config.toml
image_size = 32
tokenizer = "char"
encoder_norm = "rmsnorm"
encoder_activation = "gelu"
encoder_shared_expert = true
orthogonalizer = "newton_schulz_5"
max_steps = 5700
adamw_weight_decay_other_params = 0.05
Rows from block 9 of the text decoder of a small encoder-decoder image transcriber, named by matrix and row number. Rows with one number belong to one neuron. Each number is 500 + 25 x the weight over its row's rms, rounded and kept within 0 to 999. All counts start at 0. Numbers have three digits each. After the name is the row's rms in percent of the matrix's.
Before each neuron's rows are labels from the 100 texts, of 14976, where the neuron reaches its highest value: "tokens" is the input token at the peak. Only what is clearly more common there than usual is listed. The data: analogue clock faces. In brackets: how many of the 100, against the usual share in percent.
# fc1: MLP up (decoder.blocks.9.mlp.fc1.weight, 256x128), inputs 0-127
# fc2: MLP down (decoder.blocks.9.mlp.fc2.weight, 128x256, transposed), outputs 0-127

tokens: "0" (32 vs 5.6); "6" (17 vs 2.9); "5" (13 vs 5.6); "7" (12 vs 2.9)
fc1.132 039:492479474510489499523522482518435490552493543481476488494454533492491504481522502546530497522480504482476448450497554504542529496552507503483498510468480491474545501521492549498475508468517489506488510531492538524500494492484503483515527514509505514525467491515474532478558485459499515465505539546448467468506481493476539519494531472481466511502489489486508476504500492497491492499546
fc2.132 049:455499487485505538483503451498541462471504523482482506482548524519502516507515550474477505508513528529514516500527499465529500550446480464525508469511509520486458512513478491498519484503513514482531471460552536501520471545508513519513494467527488481479520502534489475522466510475506476493521442450539463533460542492507537494528488495513490531505503521497494484522477478490504547495488

tokens: "<end>" (64 vs 16); "6" (9 vs 2.9)
fc1.165 047:479451468464492515459508509494480526519520480522505516476499496501468500489526536549513452460481479554530474508531474523482527502503480508475451513475480489491553514509527482517478499479535557478476482499505505472490482481518461529530544499507506488495506487517482506464505487551543516525507451502496488511488518511497464456532512524522491553503463522524500501474481472480551508471488
fc2.165 067:528473496536478516469547503496497528539524468490495487502518506485448511494495493504472486472513517499539500499469506473505474509503561532516491481494477464508531495551498501490546521487488532500479525459480464524479487512472502531525477456452512496489455502547449487537511519506479473458539482503522526468523467483512531446505481519517471554492488518478479490480511511541498511483487

tokens: "0" (99 vs 5.6)
fc1.60 028:514532457521523527488526475477501498509532505448510488490544505500546481500504556487493489526495501507525490481465475463515535470496455514447478502537462527465470492524479518482558514490479490516480514520519527522503496482502474489505486467451499546513448520495510533487467468531535534544470517498497503458512522482485525476494540517529515481506500505483510537532515508500472528485468
fc2.60 040:505481494494484476526544484518530477469514516514480518474471537522522531537493502521484514494511483524522464486542492531502515507447474538511518502536479495533482467485495546472466486513483489489511531459509500489503497525484474497505541488463454486466493452534528517469491479535527541460526510519543467475508468505529481497503493486475458478541507540506488522455523481487513534544527

tokens: "1" (100 vs 11)
fc1.197 189:494501497485462545516480494526472485477495515488491490491458497529532504502493475478506503471491498475497495516492452564500486521454495492491576507478514468489471528517508489512525524470475504527521447497529513529476520443512501498564480464525473503502531490502537460485523486523482494513528521489509489492513482511486485479513457482543519533466524506519530485559529522507471449497514
fc2.197 152:511529475493548490498484529482536519512517491486517514490514487454504493486515520479515523540476514501500500477469576450544513470567509481482473498502486550501500467491504497488479497499517484491483531494456504472520489532492503483437534532483483501450483521516550531494492528464490489500473533495484498535474525513490501506459523533486472449503506500488478489457495490502481545523468

tokens: "1" (100 vs 11)
fc1.64 090:514557505506506466512490485504493539449502502548523456504537472543521527525486482481483517457511541507493530497464458493561492507502482503530448470537502472473489501507509492469487494474506519473534523470531489511514525489448497496511491469463508466459526522504519516564520488517538499518495479485499529524499481485519494530473547552475484492473507490513467467498488481494495518503496
fc2.64 149:511500511493505485491510491501471501515516480537467495472453496519489474497515489504527538494504490483473463503470468538527505522457473515505506493489518485519505503491491500453441505471501526499550480495535476494511564433497491547525477492506540479488509532530591477495479480543481505532513515519496511471447544490489469504520534493474493503523513517495533488547485479492511504486513

tokens: "5" (55 vs 5.6); "4" (23 vs 5.7); "6" (17 vs 2.9)
fc1.56 016:494498483533507494509502478523488487476503487523478498469530494488488528504532458552517512525511477509480493536509518489472479500536461534511500495525516490493532467493475487470542540465515507544508469493537478519478543533524526537480471512533465477482522519462460513536483521454493475496538535469508494493475470483515542458549540527536533506514491501552495488500475517491469492526476
fc2.56 038:477543476537531493489539516510512535465499475462492523527531490464493514488493463468469456487522537471473529484514458501486484478478489501459514541519518476518493532507506524493502491468504479500459515473529463486480497459525478484533469469479529511526543529483531488473458456466481473518513516473539486480515511489517506468462495541460468532541507526490513529488494484497498485467519

tokens: "2" (61 vs 6.9); "3" (38 vs 5.6)
fc1.244 137:512526539516456495542500455514488555524517447475473499514509507473499525521473501494541525530509493526534472498507484489496512487525502465468507534524485497455511497520505512496467465514563490478485518502502520506472496509475502504474537450522469464520535506452463530516480512483520456478493499479508466521533471545500517462530463465535504500509477477537483516494540502483513494477521
fc2.244 131:489484471494532528482494536478498436474469530502517501471478497530494467525548507525473481441484504474486502527513506533510496492480486520559505481458497493562470480475508487493531511503465492506502470494508516515541492515542516495512465515486548535489463484533513484491537481519485527534510498500504534491462534453499476529486536496465515488485520496472526487495475473547455487521476

tokens: "2" (49 vs 6.9); "1" (34 vs 11); "0" (17 vs 5.6)
fc1.207 087:493513502461494496494473540513499481533519509478483530506480486446462488480482482537556462493477479511508517522528551488466503515514499521453490508469517537482502521516497532502484465505507481529464499490498491522478494498498480550519520507549468535497482515473475540460492541455488498475511502502481512444478539548446506518530475491538481521558509469520509469484518480489499496491502
fc2.207 114:495516485492483532514449470484489471536531493519486515509535501497511478488473523511518464483525499465496524555515510501520522476532502512490490534478472528483450527487519524460478539472478549488514510488442525539520502524483510467513519491499452494477460508494518487478508509489499547456522543489527494504491453517510478503462509506496508480507506564525461494477496503425515518512507

tokens: "0" (26 vs 5.6); "6" (16 vs 2.9); "7" (9 vs 2.9); "9" (8 vs 2.9)
fc1.11 032:476499490468435517470521475527494541497483520531487509508522537526512481494463489482507519439542510476538552546479479483462528501479466505505497508462490482504512519502475474524495476497528517513515505521495446557531508488502538473515486530503520512492493508518483517481516455532487534494482527469462543488508459495537510484499488512492491505470497554493459491523475474519510481518548
fc2.11 043:476471501559519498461497536506484525488530503478503504479469468492486500525527514502499517515469479540526491489471484476496511489510521453514474448513473477474446515509539493491509529497515528523466449504533532467465532537524447532511505542526521503488513505531529505531508548496533471492536479487537513531499520490511505508515474477486524525522494475506533455484536473515525533520468

tokens: "8" (74 vs 3); "9" (26 vs 2.9)
fc1.47 132:545554510493503510495490501485464510458509509485510546480526540513489523526488512472531494494521522476498488497506568472453545473483480533509446537521483496527515511531485549501527489516509484493482461483502492517519469521492511468480461471522511504521486479527476486537479516468528480485518458471498505498537437472539465496481510505489463470489526533503514474483527487485496498546496
fc2.47 183:485494527491458503472525481484429521494486497517517509506515486456519519492493476504559458478501503506570501481493547467469544508472495551521475506506473512514487484547485542476522467502505510493512498455485486526512486486498484480481484487499439497495471498532505482503491496496531527464511533510489543499537470488545464539492528474498448492505494549508482503504491513485532485536502

tokens: "<end>" (59 vs 16); "8" (8 vs 3); "6" (7 vs 2.9)
fc1.26 019:462498456507523469547509511472497471457527513512507480537481491471517522540498555487524489491530503525510524534502477533494520528467498535513503479484489458469463534456502483490499518504474539476532462462494478492540517469490558493490485511478449541518517534521509497487483518503518549520516483490479509493526514529544515474526461508477498529534523520527529507469500492529537495502495
fc2.26 039:502486476493522481452485466480453464459479524491541506497459506535491498513491474503511503475473465526552491533542533509532500480487490456537507470539539464522525463509494518472518530476538463526474513492512521484507529537514506541472505500516511492466505529538475520538461453521517469496494511511500483529477525503508458494494462487536505519509513532481508527527499498480525540495472

tokens: "0" (19 vs 5.6); "9" (9 vs 2.9); "6" (8 vs 2.9)
fc1.203 018:487490488514465468508512525466486472491512506463530533523519503520470522484522515527499542509456510519523471479523517462465463476519529528507539515474500482540499488490515461502526459491462527481499461525459472540501536469479532494527543470503499492509470508511528518535481517476475457472523489480507530540531519484495515463483533500471526519497516463482458520524507467507531540536516
fc2.203 040:501470489480456500455536471538471465508514524475470546537520481502477523510493483517503528486513507486492495511464486473483491532521461471506498525520511545527461531480533479467471496499538479506489456507477511527528479519481538474532487474461485493509529460506513520470542484458534509510535486513534465474508480532471486506489499517522490481525462542461531536490489528480470533482516

tokens: "8" (21 vs 3); "7" (19 vs 2.9); "6" (15 vs 2.9); "9" (13 vs 2.9)
fc1.51 018:476477463509473508475503522510447511492499508482515497499514522533516497485512500509478466482484524512486500500531542519445522526522499486522535485513514487528494505501499500540483524469492491452515495543521468488510531510466503518481502500455510515499520447484454521502437458533488491506516462457499517501554467486469498523475443469537481509497530506469458472519527491539479454514526
fc2.51 038:477474468464528523527491461468505529477537534501492505487508496506470490516476533527540511498518471515523464472477522528473481481535524528458515467493466527514476486545496550457477473479478485499491459482499499546552534514499477471508534487505512490498543494492512484493512475464481493478486517536513529493527460470518503547497496523461453471480478469492462541472480512509490490520503

tokens: "8" (59 vs 3); "9" (36 vs 2.9)
fc1.230 187:467526481512507511503504453479497524514477517485480517507483476459476521503498516512493458477480468508530459529479497493499537499539464467517519499507492484470550474527504511498456502497554506510469522523477546455497520490522458533549513494522482525549521463437476518469505479508541469500513479540508490457542509533476515491499513507541493506499536457522523503507480515478514471482500
fc2.230 139:529481516465527483500493511501533450489502513490506460504494545521510472520490467481500553527526513496441520485528490505501492517468519532482480523490473511526466537464490490454538529498461493473512481523519454525504473536500526515479506515495517479469502515529543506524493516498471523504478498444516526541476510462511481508497477539450524480530473570473478517479509491514477509521510

tokens: "<end>" (92 vs 16)
fc1.234 065:493460498521475483477568497532459509512460504512458516515477502530442500474540492521518468474510493533549489529533458478479538480489540516512472491516491494509503515560509497454513480448487557513484491519481517500496461501507500528515513509467493517485488476528462491471514488548517511457505482529488487486526503492481501515455547496539478534486489495506476515507515517519534484498514
fc2.234 113:467439517510453478509560497492495493524521509504496528527464480516455489500485511535534464453511488530538498505532518464456513541476506516501459489515485503527505494526501492441523498471511551486486458505463480500500495523504498545523504505446469469468509494539501477510510456524508496501529510547499529491527482490502497493480489505530471541491493545508471519457495499489528494523498

tokens: "3" (28 vs 5.6); "4" (15 vs 5.7); "6" (8 vs 2.9)
fc1.134 041:504516496542477489445487530506484483526481514442524522494474533495477503536481527501461493467503461454502526540485536533473469480526496538493495498471521481501521507511487528474446498498484544527484479525526527509504527501562509524552539479489482517506450491502523514496552500513517551506476492486462492491494511485511474521493487516493501499542489483526498498536480504530465469533470
fc2.134 056:511521484525500495528536488490498517486541488546505508537523496518505519501497489508504488543450480496481487484522489524542511533496532496510481499562465512501505503482466458521513501493512465525513530488561490509548486549499461539494501517521488509476541517499468467500450498462479525514507510462475485543477474481494519458486521501524485499481519511491449515463518528440534535497527

tokens: "2" (52 vs 6.9); "3" (28 vs 5.6); "4" (15 vs 5.7)
fc1.63 192:498466512510492545464525536493487505497528529481486508452480497503497499528507502483512481477454507517475512496502555504487504506525522506500554504486506535503463481554551516464517503491448481494512457493443517512510530546505508480510525473508466475494453522506532514501497518470488527514529539480453449502490517439493501495512469497520481490532480486561499471528506489520500479504473
fc2.63 168:513504493493485470551491470499523463497471433509520499530559486501497490497505495519497538525547472508498509493494441487509492510500466484465470506507501474494528505438472498524495519517517497498512549484510449511509466486499479499477460526496548517524527479496459472522503497510510476454478458510526546497521475557519497493507529503499511522451520518448504537480491519492491532484520

tokens: "3" (46 vs 5.6); "4" (17 vs 5.7); "7" (10 vs 2.9)
fc1.84 160:513513510547529496494490494463518536500539496493490514493527466492460531560519515450498479499507467508517513519461509495476528482500461497519482523519458514465496478534548497450466506534535508444502503493477521496544525523499486531499491477492511432511510522441477510533483510480538483516480447497499499507495504504526507524516506516504488506530484524542508494505491451484485495496441
fc2.84 149:502489484457468506526495520518492471506459502496512479500487515506517457475490467555479522488476530486479479490552477494526502513486528512502497481460521474538499531456468484541518511483454488540493517524498466533452487510527511485512502514503496570506471457558475495473515488539464507488521526512509508481511487504508498487507489481485517495452538443464522500490506564515513478489521

tokens: "1" (100 vs 11)
fc1.92 018:498472488510485495472510460503492524520479486510477477528535488503536514533517502536547497474537537485500494520516511497525497476462507460512541485506495556535520517472537507497515462503517516506500473549534521530543473517509523524493476522526491494472518536533540488470465527504508528483474497512484528517462531518503545508531492475517514507489537436534514489484462523534451479519473
fc2.92 042:494462479479542477531512489517487507492481521487515491496512538475463464534505536454531531528472513528494494518529483536471527475518504459507494531475527536511533526516466461512482512497533540510466490537489476523549539506508513483466531539520507502530476521499498515526509515518535537480488528481511470491503540486489533468472522535515506513464469472503471494523493467495529476551542

tokens: ":" (100 vs 16)
fc1.77 030:498519516511484556506514470500489556491449550445484488465480501481474501499496474485491483514462483503529485497523514530514513500466492473463558518523479475465533513528518511509514485515519487488480476490469475530479484508506494499490495455534535482514545501502475496524478479450500454472525491516490468480568486515514467510530463493501519501464510525517489552524524523481511467464492
fc2.77 047:551438461480540528513520514494481493509496512560507500527521488471506479485505498487523557469532524507488512487497480508499523507484529499551514494508459534481533481488500527481467540505499491492498530530481506488514507512480488473491488565460480513463487476526540521480527466529503509542470494459512485487469514536489519519497491543440494502459474502490534504501487487489480522550476

tokens: "<end>" (35 vs 16); "7" (14 vs 2.9); "0" (14 vs 5.6); "5" (12 vs 5.6)
fc1.18 034:531470460460486521502536507511470515522519499532515518528496493512464497478496511540523482470500501479502479494503448468468476495487522499453496494541523535501497538469537500539479485468536514510510515459456529478514480518548470498537466504523520532472492463514510515471490473543488487525519539529518523459546532506459498476500512501505470494493500518483464499479501475463522472474552
fc2.18 043:522493519545549528473530495539473533477513492494475508479541494489464520499490457478510477516499480479541519476509542497507501474489541502490482496536487466542475484537467468461517512532510535459474471521473510494475485527466505499501506465502478466526491501498541516546519524519470473558458482523467483511466518479520513480463509515537531482465479526526486522496464476513516500502497

tokens: "<end>" (99 vs 16)
fc1.185 031:529479484511462483484502486487464516547500507508481456503520497505478505508540479546518478462504486496531518552509526453514517481480527512542502501498549498518488470523520468537469455504561507564556483529488508506539493535492513505549500498513511481474506535476486504496510478502479483498507475471539513503497538496469475481433492512515491484508456513503497516483524546488498518477515
fc2.185 042:487479507514473550517513487525518451495460480515510482484493504483454528540494457514493518453478520491466477517508460492515471457485478487527489479499478513464489486518551463474470467488500517460479482522460473484511512481540461477484510522501508523525512511495514535482501520476523504530489565502537537517495483458458487541452534496497497513474509470498494481496461481470475524469491

tokens: "3" (19 vs 5.6); "2" (18 vs 6.9); "6" (11 vs 2.9); "7" (10 vs 2.9)
fc1.85 073:449522520528485478492551509497521477483495491492504500484557489525521508469459466516504500490475482512532491494509481539455508495455541511474524513466528506492505499502560460483486511515500524487500470494513500523500472479523513504536508480529499496527552542445519453485488469522511490500524483507480553526515468487501487529541476470522506550491482522492480494564502520473484464507472
fc2.85 088:533438477505484510479510522486510498539561499488463508509507551484516476505500481510493506504512469516499522494457457474504471534499522510530508465514466495513504502505471496468527533511493493538484505476408523485490535503489521483479489459471505517492461479545457528514529535483474496479516518511506554437481505488474534475501526514501488494528501490469479521515467461497505504511515

tokens: ":" (100 vs 16)
fc1.168 052:498487524511535525534491539553507473500448581498493548467464512482511498496528528525480466465474503493468496519488549473500495466521505482521503520488482482475467485512542517478516521538508479517470475544472505476459501511493523468509524487519520526538475455507466527480498498497503525508496555509498461469532533453480526491485494480503494492487504511504519479465486507499491463529482
fc2.168 068:500530515536491460496492458500494474451507461522500478532493524520532539488466465498515518531545511473500472484526467489500466528492510545463490455511503486509522531484464460475459499510511497474510519475530516489502486466519482533496496511467505461480548553488533484504486461487539492550492454473510524544462478513504503516504489509481529496496480523507458498477507475507500556475499

tokens: "0" (41 vs 5.6); "6" (24 vs 2.9); "9" (12 vs 2.9)
fc1.252 142:451523483514489526491541517518487488511443510451494531478563501522457510512495533477460449470515464499578468519543512492470520481465468534501460470511478502490489523523445512480512486481512536524500527521521490503470475507504485530514518504523509531537516503476481524503482496486495505484496484539524495504500500495552478506480473512510525477500512522489481519517494534476475494450520
fc2.252 150:533495470476498485505506455488529512502554496537503441500486496538531500491485486516491566540486528487477509511454458512540491491516513479533509501485502506510509498478507483496474509492479525494527524509500494499520530479499506483491506544462545478447490510518562508502495485528499506501465509454476514518453533515494506545495528485433509501526452456492473459499488455498491527507505

tokens: "7" (22 vs 2.9); "6" (15 vs 2.9); "9" (12 vs 2.9)
fc1.181 034:497461506477500536510542473533500540468522517546486483521512456485515514475523487508530516477519502500473521526471479469490510554490502481515485515511469505478481476527546471519458494541508530490514475467467507509496467512479502552494500527473484454497538507446496469497499478526529485475502465474468467516541515479512517501532486491554525537467501505514467479497503516458529475501538
fc2.181 052:471489469471513522473498522491486481473466517492494479532497480497510496529552483495526449507486488524497502453529490545548498507483532521447456510504459483485552465468479494477549514476476469500512464524454486465483520517531504484526499495491499532516488477497515555498488490539469510493532507507538531434516493511517526513479538527499481450512512489519493508502517463501530504481499

tokens: "1" (43 vs 11); "2" (26 vs 6.9); "5" (16 vs 5.6)
fc1.199 176:485484503461463508505511533523451467522451499475531494503489537495538471479504444529507515490485521503482481460539520519537478535466547489471509477512482494535489499508483487495562497472453520532515485510522462510481478489496523492504496521527500568491500482566532501459517478474449512499519573502510490495502490516483505469488488469489513515482509502476481498502503533512482501482516
fc2.199 144:484503465541541506509491485438550528471526504511484487464542484515472556507517567443457491502492482483522522525469502482476518478534468489518496524487498489498501489486517494504449513529495487500496538514439555513515542511482502497501495482516531482516494523445478487522482534505533490480456461498515509497509492504503506534457510515497496476480513486514511464502491456475504492517470

tokens: "5" (71 vs 5.6); "6" (15 vs 2.9); "4" (14 vs 5.7)
fc1.75 018:496460463490479529537497475529460499503484511468535498530535504496516513457500540524501488472481481443466488464487491473529500482474512508457526475469490543533481504490479500534528503475509481468533491538483510507472491493539496488488535547497479512465511506497511530468492472489497538483481501468518534452521510473498547466473465498520477518460476480530516516482461523459495494541520
fc2.75 039:477500523521488532510540539493518507526462459497469497529511491534538481522496467515511545540459527469461478476531542488492468509517512507515526488516461531538470527520495503496465536483464533523515470475542472483493517501458458513526499504526473489516513502525519546506457469507460525511535499484507477494503530486492477529482525526479491455487465501536498524471530531495500514484532

tokens: "3" (16 vs 5.6)
fc1.218 191:504538518491466451523503497548472497534465477498518473511507523499485508525473489497488543535525483509509481460537495503495494499467532491427449498537486505472538512502465478508498487500504519456531516516536461500505505507482539542505530498479536495528545509483505540519505495457458468491512456516506471543479497530517500477502493487462523508512510514506467513489515527495473525436484
fc2.218 160:471485500516538546454469504476537507482510532469485524516490502458526511457507512528505472481452486494482515516483530489507526512536491487566547503459492514504458493506518521504531500525516439540489480498460532495483492510529503463485467501498453514536454515510499458458490493519515539490497554491497524454535497480473527513511486497543490480479483494501518498503492493512508470535501

tokens: "9" (21 vs 2.9); "8" (15 vs 3); "7" (7 vs 2.9)
fc1.131 045:505563515528517475520502491491500531468507519516513493521543473540520545472488490490496521510493492464539498509445490484478492486489496533538435511518471495481511523475496520478462489476480536455499509482504488487507526510505512484490451510472517431504521513513506493557502507517525499504488434538529535500491498515555507552489552523479512491468519523491485482512476498469503496483502
fc2.131 055:496437537482437519499495511531500508552487490523450513496458488489495471505493469496510477492519510545477507502500483490501515560497517460501532471462525462523463517545478478488510491474515527532538467515493473478471510487500517510518492484506536530464505528502506520485515474521498538491515569498514490463490483497457503469514457478491492483532521465522513508553523489510498468509524

tokens: "2" (80 vs 6.9)
fc1.196 082:479545517474511475499503504537524447494493502466486547495495457446489495497536501513548507513516459474516490480517555485476507523497483534429515526488496574519494514536518540502515474498484470499460503498533517517503451522510455507495522530473505481499493486479472488484483536474503514501519504526539487516483502474510475481503513460530493547536508488508486510459509499495494529481466
fc2.196 097:505500495489544515538495499525484497539488479493494529542503516480515463471487499498537490519541522502521510498502533482517515489491522508517485497514490518475481499503498535502493525491552519478441493492464485504473493523500525439491516440520467519514481494504504548479466521495500568494534544504529456468527470467466497482488515504477520490541503530496487509477475544436520482534539

tokens: "1" (72 vs 11)
fc1.135 021:534455509482533489513458463449503508441500462492473463500533480464537501505477463462511511496519534522511488501491504447469515499520486517486506530513517552481490491502516505497480507482491464459522513513474495481510476463510476467536538511492547492509492492521499501550479520460471486490480479501507532514512538457500535499563485512480501486502485478530499483517472537521492526444517
fc2.135 038:502464523489476472546521502508516493524507511473474496481473503505479463495470529493461477449545549470483495532502497534493521486523527509516540448483472512496514453475471466514500517528535507517526515522521539469517485507500474492452486476525505541537511487501471532527530494489501486471470492474495518470513505535517541549492502472478463501496467520468508494471471458500524514540538

tokens: "<end>" (100 vs 16)
fc1.57 117:480456516545487446463547489481476495543486510509495511535473498476462471512524459531497470490495518505519491516487509499475515525483529515519478482510498517539458502541462452450489474491502547526500506492471493477473524488500514503529537511480465526474503503516439537464506499535517509518544487516497536455480502477531504495515484517533530526501496462519481507493546519520537477515491
fc2.57 220:473458505524432497494550502483487490528497505526497509512430494467418491494516494540516445460501494511553491493501525491486529513478525550507451494504486510520512508559490495461510479478522581488498471480476472505513483489496498555518502495470465505493490473527502493506519482517515487487510489529494544492508502497524513508478484485504475518491501537507484513485509517503533487523504

tokens: ":" (100 vs 16)
fc1.216 042:506535499477566470428483517491521520486514537512515464550493480479530498474484530507485541468505515467500480480508507488492487492521503547492531514503524510487519485464469551486502519486472482544539515491512478464446508518471516530487490508484508473540486465511483530477504531457513495499453458510510522496505486493492550478544513469502498462500467481487490449502497540503505490490493
fc2.216 051:532496470514494492464491477510469515506494522520510519490514503542479520510462481530496478459504499504475554516504513501549510522488506471476549526480486553514500510495494456546498539511477508501516478464534487481494497484522473509553476500470514472468496499515476499483478519558512493499524486512500541527461513516484459449463461471535534503472511531533495520523545499465554498513486

tokens: "7" (46 vs 2.9); "4" (31 vs 5.7)
fc1.175 022:486476515476513459487480534513473505462488516482467459532520525466504520540483501513528461483481477518498556491518441515492510537494472516518466514507488531520489462522493513505493526511522531497508536505467507460507494540449514490525517501523480507501461462479549538514512500471476460507465494502513507492484497439521476540512543508517517518473474519493529504548476505517535455512483
fc2.175 044:475509506466511506487509515470496543543487540504547481487501491488481511486474498469495489471499540510466474486541500518485524488476553487503521477492456477537524500455540498509461519488545487464514495512485487529455505457488525493484474518504443506534528507503488463513471458487513464495527475489480522461512505496485485492523473492497528553484544491509527472453531503459510545485517

tokens: "3" (22 vs 5.6); "2" (16 vs 6.9); "0" (15 vs 5.6)
fc1.59 029:549463512529503509507517513510522433530472487549500501480541457506462530484536480520490504538522487519523509532483508524478482442485553526519494505499527469510447469502479523490472457508506508482491531497474509485501451506477539534499479476502484507507471526467521531463504541545492483506494509528494520511514498484463503532510462456478515492492513511531489514503459466508478475474502
fc2.59 044:530524529513472481477485516510481503528501531482530507541470543467504503470463507543495527473481495530488538533497520489511481498469458454495473474546462506487511538488461533521469464505503508499525528467516483518495519498482462455500490511487480491465543489533527514515509511494535483508529539535492478483523522491474523529479539539534531518536503462501491508493514546464529502461524

tokens: "2" (81 vs 6.9)
fc1.4 117:474510546484498488481495559514488443450480539494513537524489481491541486512481494489520463487490484499499485510490540456487490481540504533419504497477478519523510482494517551529533480493460494515438517509502497534479497534512527501509521473495496514505470486519466500503525536496517500452494519525531537510483486485485475498495516484562477514496518511509534502482522516469498523488445
fc2.4 188:481516507501493526495475482502470481505497498508480518526540514465519494485485506494554484488517531481502496502486549484492524516514470554499490498502459526481474504510499569474511523499501512480468512449491512502473492536518489472497504449510418501506467502513530514488498534489530537482515543478513491483517472482490481506514519514517502457556504566518495525479467523445516496553517

tokens: ":" (100 vs 16)
fc1.243 018:480495474473510513463513535523498517511519525467527484533529481504518470526465462493495472495475474523489482457514481494504461520528487495479473485487498484484497514458507487537463532460462536540533511464482500494492531497502525538486509462531468514514514511456504475471533520489472461459472491474510503533508500500458546525541525531534472469466481459487456493524474505515491525519468
fc2.243 037:523484503507506535491541496517465462454535468468510503495456468495485532505500504530532530484459511468463533530493521489526546471467519474531471509472490510487517502533477505486503456482482476528461523512487471497476485508543494525499474483488541510486542506490536501520517534517461542501498467464501527458487468498524489486495544528511533497510474513470532520525468457516523502512459

tokens: "1" (100 vs 11)
fc1.58 025:492514519498487537530492499509546539443533540477493494487495548527517495500498481464465477532516500496495521529450488541506515469502476536494483541485518481541503514516483522491520544505481474491523487479538505516494536482504532460464471508467533467469490481556531495484520461522512477521503475538504505523520481477481512527475531494486520504457527513497491519529461532514451511469524
fc2.58 050:469472564511501501537492494499457512517507533505513482500456486479501494539495543531491498508473487529523466474491474479532486488503462539497500509483488538461489474503478508502473466555522477499481499516480481505492440522504483540521513495483476511498477553532493534479531477466472512474470490466466447517487499494499550517474487533514496529516486465464500480467525496450487535483503

tokens: "<end>" (99 vs 16)
fc1.219 018:471496530505469477497541492490477502487510491457471511501504518502499482506535519458509547478547504523498530479490541460502521526496527487485539514530528466482518467477462539483545514532483502527530524530486523516468471505487536521469532477458483493496506525468510484496450482508461516498467463541474524471510473463522493530469508469508519456530515473475511508505478511536472485474537
fc2.219 038:458473524476479471459507516535491505474482494507532503518482506517483514525508541541542476465539477524483473534542527524521526488498500484538526518508544457486473469496465536484519471529513491511491494476498453479508458531542464484494484479470468531542533486525509499532488541467497520508504524494502466466506543528484468524462485486499482527519494510464491480478464476509470510521494

tokens: "1" (67 vs 11); "3" (33 vs 5.6)
fc1.10 084:516500498486537457484501497506440541514504484505492459506489483476537525511508472541522515520476494562470508460479502502568499525479511471489509486503491462464480501484532481471520517482511523473507505479528512467483556526488474553536494441534480479462495492486522526468503484502490486510486549490497464467523496503433537509514535517495486476525480485532494504513497507521494501507513
fc2.10 114:528514492522476513531486488502492514508548527502481462507474511542506491481494479483499530493489550506464538477451461528499475503437470506517463482485511479502482493492495509494465507474510491463526478478531483507514545426482510516492500543494541467459523536529563462507488476505491493508500519493485526512463510479531483526530522472480472517469516527537501500536540487499485507470510

tokens: "7" (10 vs 2.9); "6" (8 vs 2.9)
fc1.123 211:493545459510518491497476455514504483516468499516509502532487518501488502461497494533504490512515466469535480532463459505506497494479476477555497519476534468503517499472500459518465497532530536532499538495513509494495493454565490505528504536495501540512506473476524444469525450541531505517476477539485518454502499536500516528501548480482521520468511490465497513502483506471514453492495
fc2.123 186:499507530472514536471516534491515515485545497497469485494553501491507524503515518467513502488507521536471499466505525487492504519514538499457512495527467523501463510518490536444535508469489448496477474531479524512471518521455502478474519483492478482483490509489549519524505562469475493481555523472506487563487512447481499474481478498490512448543517498534479488474488484506478524527498

tokens: "8" (63 vs 3); "9" (26 vs 2.9)
fc1.238 043:550486515532559508470463552483507500486509491500532487508503512491486496507521500519491504517499539492485561453480504492489488480494491485522441492499449508484472507509523513475537513483433531478553471491513466508509493528504498469452504503535524492526435486506506516511507547527488533489559497518503502516523486478524484472465534498472475503513503516476492491501452521525518524492509
fc2.238 056:450463510465448502495504452525513482475489535509441516502501492494518516522498474499493484471500478520522441507549475507488505526515514518480545490481513472501542472491468468515475480505547511536484531516460541517475493477493511555502490519477513492489539538487495477509502491511518478505473458501465467506482530500492507517501502510554462527479491480512499518529530500447470463462504

tokens: "7" (19 vs 2.9); "6" (17 vs 2.9); "5" (13 vs 5.6); "9" (12 vs 2.9)
fc1.147 117:483469476505510500520544466485513535506500463539456500523544519470496495457476502528533488526521510534480498495500491462497514506562496506487492521501517473513519484476494515544460492464566499544518514495474520472501499503483471506463513481474466522491500492487468474462477473519493476449492536497486524498520487519455528497511518496507485483511497510480488517470487527490590530518541
fc2.147 105:531525506504522515494469531512480483491483498462530528440512487507509513503553525441449529476476496502484485464469528531508472460483494504495532511508486503504484510529536504464542535507464505452519481501505464488482516502520525500558489479535507490511502507471522500534510514484502532556518456481497495476500533479515458517507508527519495521504512514486530486525521491508419478466482

tokens: "7" (45 vs 2.9); "6" (41 vs 2.9)
fc1.205 045:505503497515527500485471474501510539445541505500554490506546494502491538475476505497481538497507559500540532505470477457502524453488482515508448488511504497520498496455498515515500488456467506473557542483510490542483482528485514451480495518483504465489519501553492475534507503518556501485486476491451532528507512492569503487489545499500468507481488515492496476507485501491506521509492
fc2.205 053:525466508501478489479486517503530478499501469455463536477450486524479470478448475493498481531460460515494481483505516532463503532482494514477513519460518481472501545532474499482497481501556473496482477502538500502525532493527499538527461519513516508507498474516530524481454474510469493507518526498508464461480534532438480493480457497504501484500530534508520507493482513538457450501497

tokens: "9" (41 vs 2.9); "8" (29 vs 3); "0" (27 vs 5.6)
fc1.254 078:510504443530516511483491477520493458556471465506523495496524553538486464502528515524521492514503478501505510495515468487501500469470518519530499490483506470469485521528482499474484494469489547531538490445469508517471471514559506490526521521526478532536481505517522477477519481534509520485498518476492488473521508521498458493506500482480545447538482515535478528514475545500498447510537
fc2.254 080:513492532466471492516489491499513502465551495496464502470511448504526515492483491461507454515494515497520523498501523507478515536542523465470471516522474540516534452507522480489500520503510501500492520563518548503524532511481486546458527483472507491477511492503494482554486538450481505473522496525504506541493531495502515488500526480510476542491542494470494494533496451472458548476479